python train.py --activation="gelu" --parallel_block=false --residual_init="none" --orthogonalizer="newton_schulz_5"
Rows from block 3 of a small image classifier, named by matrix and row number. Rows with one number belong to one neuron. Each number is 500 + 40 x the weight over its row's rms, rounded and kept within 0 to 999. All counts start at 0. Numbers have three digits each.
After each neuron's rows are labels from the 100 images, of 14848, where the neuron reaches its highest value: "top examples" is what is common among them. Only what is clearly more common there than usual is listed. The data: simulated stained blood smears.
# fc1: MLP up (model.blocks.3.mlp.fc1.weight, 1280x320), inputs 160-239
# fc2: MLP down (model.blocks.3.mlp.fc2.weight, 320x1280, transposed), outputs 160-239

fc1.512:482482506535578507456519453489432503517511427452507515486510492533518474524516534455513486541483535504491537477547518496524425489491437487439497526509558456566496428496510521528482464505505521407459564463532517440502513507528558550509565567
fc2.512:498552492466494523476513527428513495566554499425377493526459520498460511515511486483547451592512510487436545524450466516485501600494455492552477566477484544494515505470548506506573515484477510496543422420458499517512525541479498479482485531
top examples: spiky cells

fc1.712:538551454539458517463450454552479476487520500522530480489477520583510476486485452494432494459572492494501464449505497561544459493480525477515542460500512452559554495531518449460577472444460494522525481532509471491484426565482530521485477454
fc2.712:500508539537467440482509530528444521551495486470471494481465497503521489497428507434506508575541515541550464520389483477491434376502479459447543494538536511546485496495454491466516532484522478551520500518512525366490541458513521489527504453
top examples: lobed nucleus; ovals

fc1.677:486541405506436516486530502462443452485495517479568474482491569498534517473541463528503510556480471518457520547467486515469444499527533596555494512449466523534450482518473497516482558501469532454457525465488511481505508529518487462543584492
fc2.677:519553544483516416510529506538484500461485525453461559509429512517495575528480529495513554444489599431487549559466468493493458416484532491458453510509451465540515519562532502505543504584471502524476500521546472506487483517438489483505487567
top examples: discs

fc1.271:429523521484547459520515526429425487558501488573444511530477536538400435575467513530513516501514508540503475511425533526479487497527427474491531534513498462523525517475540514436500496531521478524502501520507464469526576506483458525479458539
fc2.271:483505512539477470522524469498506507478549541481473497512495476503593560525501517503486503544504519495485530511582510467499500418457489478444554512459489486498501514434478513542522435490408546567522491455546536601497481475560532496557550476
top examples: small spheres

fc1.550:452473526491543484537560450495534486538550513466493541495573491465546509532471501492540530461515471427426448460483540478555451546440422487468507460529541527538495496421559479490545505562414508457546483476471462490466489546504556470513505534
fc2.550:512489535548514590506477570493588552491523490474446584499579471467498441446455458513439484482465474602534504465501474481469533509509548610506485502536536452543506511467480456453521502527508473561500513504426448466512489477513496495498568453
top examples: small spheres

fc1.651:481477511479480468457475492461583558529516487499487505505542532564576449536513486536513476449435512514502508508479502591534461536468479413480567511535496557474475518528485440420503520469493467433502458467543482467551425389511547479447488585
fc2.651:521592567361543488524518512506553511540449514422500499515475482642501580462502545461472561499490528525465498519495489525566507482526562503492484492462450520573529497512480460516506534546476477461493500432556530566515504515437500449539496464
top examples: two lobes with orange grains; discs

fc1.386:523567551539515473494462534481543373453536434523497434502528472476486511507576509477470464472560461516491502507558481494466535566434515537427519481519521475541475463464492534536496461555493516488488520534593521508533563393487527439514505524
fc2.386:554484541477483538529492480486486377486472543533473516547507520538591548493532497507513538508479543567495512479421479513521521488561499588566456554488507487475502503503514526501396505534510450473487463508538481502475500551511456565480487496
top examples: spiky cells

fc1.730:487525539463509493495430482431457484607536522511494473533496489485529530454505531494478534475531504544530537587480560456505484494508565460464459508518488449550474474469488515433451492534527491482479516496493459480521470535508564450520515516
fc2.730:516494518488516509505525533547537563491473503497488541527509476658500470542508469497499466502535550509499472492501465539480470509528523500401419566457505668457495476602487527463517506475477540517477533540498492461586507383428522568501481430
top examples: two lobes with orange grains

fc1.420:524488511533489470456461529483517495523582474458517453470454500421523531488471499572535483475557531547491457483500470522502468501542497532478538529458501474496521505527528520472447552490445549460404475507534583523532465531491499575533498522
fc2.420:487504539487480425499489506491464480492494492495570479518563484545517472464532523501559578488546479484491448494510519527533544577487560477514475527493498493510526514486520502475543468519495490531539468410461532566498552485497527543509502516
top examples: spiky cells

fc1.667:513511516474515505524540480503501499381448483538503448518539520500497556486501521438503485424563524504571523496388512474505451556465568450495517442477488590577428553487492458530462568529487530505487464519534507463490481548487546493481480476
fc2.667:514441447531456514466485504537487460454491486462483511457488490566415482502481459528571508567479487548511501495548523485509482464497419592447438492491466486473465493489498516542530517496538542441456515547470466521520424430468507451484449461
top examples: discs

fc1.296:545506477401533485488510520480521488581523468486519545532522461509518546457454497489522526503435479508493531463498465427475446488506465523478479545479501440491499507536534515487466536518482504479478486536549533539473496599536546504557446476
fc2.296:518536488542480517497490505530445499505513493479526491525530511490523511461507514483538526484423493496511517594472488539501538487483486602562503555531492507520567489575520492509538456563540499518500520563460506471574590565489496495406554543
top examples: discs; small spheres

fc1.745:539513442523539574464502537529463466504561493479554525506586552449505475466450502510601463529499533496464540532531472487525491434530508528473506517525426533421460544479513494453438422490479500525454540488507492485552449460478472494557518454
fc2.745:473522520499491445534490485680488527555565474473513450487524491477459531458470513569569420438494486520475463439452504490540550541406493461562512509515524460549476511534539492519508470531497475523482510456448444454514515455425513493478487488
top examples: spiky cells

fc1.463:474480579519518472505506453523448527485528454527483443524552486407493521477454506492520503543531567544534520521529532477452439482526448508455560486507462463477560500464494402462459453547532520504442551587476555468516477549431472473510500481
fc2.463:481430432504537535512517510571532484485507578490498512505480481532499458521539449512609428497527460518481468456512505530543534514451524503513488497514531485465541496479412521476499502510499486545509499417471478505449525505549502557514477598
top examples: spiky cells

fc1.183:527503490486499521486477512532496535469486558440522550468552468498527426461526503484450523452512520580442495500503468467474447471516553485441507544487556558483599496626520509555502514457478546561569511554534489466575518528605503503450406523
fc2.183:523469494494492469495507508443494432589511508461576497490529496533475519525512496520542458547509504471472536570503481480497515559581409481570478508458453463550472521506523546516446433456478536484435520495488462532458468462464506444526447404
top examples: discs

fc1.363:492550477524485524475522497501461513481552483437516427520489486545536536535486492517519511521515524473535417540493609491523443537486485493523557529493453504468564507545474504459439482521532507483570490483539525552483488452545477417541496515
fc2.363:495499515486517489513524487491500534471524520516473490497459476692545445520420460485484514453499528436503507464509499504512403462457455471425502503495504519432483489557521494477550492545524471525479517500522520507498470535529544504559489361
top examples: two lobes with orange grains; discs

fc1.358:494463499507443541468534492520498500568478511516496495491452507490495458513442492470475514510514426483482576526499508460451524487528550399496563500556499526518473501557508448462517533568463542502514454539504500435501502408456511392480447541
fc2.358:459520482483573559463541513482439558569546497485472454482477462433502602539514408543479552495557560504472503561494495508509494546455443532577481479495486546460492500543578483526459455533525483525550498528473447528515445562518553524609506501
top examples: small spheres; teardrops

fc1.286:494497513552521470487447443493496460486543443465477450525520504553527538454482481428505458505503467474549434494535464474500463536529446481504506531543526481538539537499567557511510509485478546558534501480576445540509581397512537551501527526
fc2.286:446517565583491560498456531450527454458493504563544517503480466510448535457507411499530578500493523464496471461533477528496587462549503537486582500513539526544500515465512477556483438505555514490491496512512560450511482526541494478545454507
top examples: small spheres; crowded

fc1.586:445498446489479466518532473553451458489552490541515465479481515486407509472485554451545511481523481519489549479479542464530507549489501509507532491484523529475512599533509503487504518518502481434471509573548490530514530515502474476512485496
fc2.586:483493525503522521480502509454465417436479528458486528515436494472481498537516533506542493509517537547476500484406481521505478516564532463500504495495500502479522479467481494490503494517491480584455538437445497511514384451475486513479446399
top examples: band-shaped nucleus; spiky cells

fc1.115:530489513497572516533465495470442530456547542514429489488517527528543513520442581500591482459534433454571550457499509513536491515502475557498513520519533524510491501454491519545522489511468528492520504531478527460473563473525439473547571567
fc2.115:414559452487516493512521497542578548546526480548519589551471502395502476517522466563436547535484495536508519442461470496474512552471519563503488476504511519450523505532511489543458447506500539550463567517536480585490414510499527493484435424
top examples: two lobes with orange grains; band-shaped nucleus

fc1.584:519590450455497532472498461486439514446494523495496491421569529445481471538423517468503569517519546470510506495459533507445472590489575448438507509491545590498449492527500514490528474493464463448495551522489449550468548495511520444553507509
fc2.584:472542484481472407447521517473566576498485471486462548486490519556452411537526556469525466566533447501439520498518500528540512410472513522515508469501463483449537525448510498566469509494520465444521510510544517456492458452447538585525499515
top examples: two lobes with orange grains

fc1.461:451579460483503471470504522484584499509460514481496537497553514482493540432471534432535481473543438544526500516531487494503496477526563593523575509523391447487525544429465560462486534505468455483477523430516491560474508545427479498557513488
fc2.461:487569471517552511494467526459459472499521472494525503526492515460439461554521436464480503515462487481409482464547474509493488550469513581542487492490558416574508498587470509530549447553473495490464510528490519512534498450534404439459511471
top examples: band-shaped nucleus

fc1.189:475576474414476541505492529460468524531509533548490460506586531472490475541424512473451492521472491579543522527562495570524503526495507490495434518453539516423517490427482499528428467485444532579447468505491535521464509502491539516515573470
fc2.189:482502468532472524494564499460527442523475466515541475538513496544499511523518527499578511535490473491474541485517499488514421463530462461381491446506536545565491509498469470557588521450516490470476522488519495507511531452508523498466504359
top examples: lobed nucleus

fc1.283:522478507559577490511486451436502448448506508496545454504507479496491443474517523459531429460485443493515524470544477536429453522491531513541588495536472467498531566568473547554469442476484509541471516512438485462555530501506514449375534506
fc2.283:488463529529462492526510463480469484567496548475443512452500494509536471555485434542562596509487542579445515476502499494549509497432560501467472467520511513455520502437512466474486535489508520481489543469503494543470506549559491487557445558
top examples: spiky cells

fc1.673:557497494471509554532513483426451496571465537506496524554532529519448556465421495457472488492582483503503533527480480455504486475518475448462505517450534442542469504415523564499538522426515496469487522441502561502492498498520462485455546441
fc2.673:508524519524507487496508468479512509491523502554573522442498490261479490490514499526512487491493480480504520488485482508487561489516535517439490509505523557504500509550520501489455490487534482311516467493522526473527464520497496510497540617
top examples: two lobes with orange grains

fc1.137:468487475458568502548522519501481475556572520523520437458506417495530521463435514441495490547494515534464483497453528520485474487485499521553514421527493434503505421499496487574516480487549482547573523493486500537487493484444537516542584528
fc2.137:484419498448535484491552534532500484450447517473480650539556514402496480461425502499450489500477480540498500559450512503478463467522508461504516494448489533546532496479518525455570481472484604501468549500465455508502507528562551399495490566
top examples: discs

fc1.480:495514555577540455479541462494422509468529473468520539473500440509491517485505468480474474483489530538449534506540461557522508534413540518460591518502480423493522489441497530460509541495459481504449517515499549485507483412521528448477520510
fc2.480:501509461515479528511525480529518501506459541493523503504524497376494511508493523509461488495513478544549485506484481491432511492462460505451484469493478478510472488559500538505484512488527528406524558419538483489498483455499498505545507506
top examples: two lobes with orange grains

fc1.464:472486529418513533499561480421545484550470492529497553501536483401503508482475479524562485522451461500532508514514509503502524455496448475563482456507513552457521552489526510487472506519457523533547549515493466592447576551575505523532491497
fc2.464:508503498479478524531507519480543485524492499519492503479451515502477546473504469498476507479479493460532482530545506497481482525525476512437480478519489425548519514544492524638550435533517491523490491511539578497600527506488500492493510451
top examples: discs

fc1.391:480497563459478482520539503537450468451522478532481552478514573572474438477521490519467524500509465458552528532502513465506467516485554469527454463498506507503530443509458489431491520467434472519566507505452577486561572641496523514439591457
fc2.391:516501571517481541520479504519581297546535494448532470520519479444507538468437435471546530449474454525455491460470496539502480500553453534472537534537550447500494524522496513559415490461508595531434524519507526543545445411444403545451481555
top examples: small spheres

fc1.676:426460470560491569507508531470440436461541503462436502494497510511504538471472527457548516524514503530518496483512444539395467509556454477518488540487509500465512460478533558533448456479543439474427490532488503552533502516497553498527531519
fc2.676:511429503486461545496507514509524521456521454506449468503509468497554513466438467466538452512495451513553493543469491522509532554504475458491437530498539445598477490406473509479598501534488464518555463503489487471523503523447495564453600556
top examples: discs

fc1.236:439492516445502453499504490513486481516471388498422515483527481515504492510453527496537493514524503523491411575490480479586470521547476511538506502484462459505559492549540492467515495477549513551480463455520565512584594507469476440592524421
fc2.236:540421515566473515503509552500442520532519491516527492452445516497520520438534479488520466465504529526479531548500515475495447497454457555422503537500510572434498492465503502554547584402472469539492535522483505471499408502513535519438560566
top examples: small spheres

fc1.61:524584485493558500521479446494499436484462438525549518481512485511519432455457455485559412418492474486516488557455505527514472508498518526510514530516455435577487505416542378511501451447468509576615525572466513413473476514492481440504432450
fc2.61:517529525523501508526444513525464274546560498467506499522496456509479481453494461532476508446487567472500461506540484558504528546539554591515508603472486518495484533512531534488500502450458478467498523446474520463470528480473489558638462506
top examples: small spheres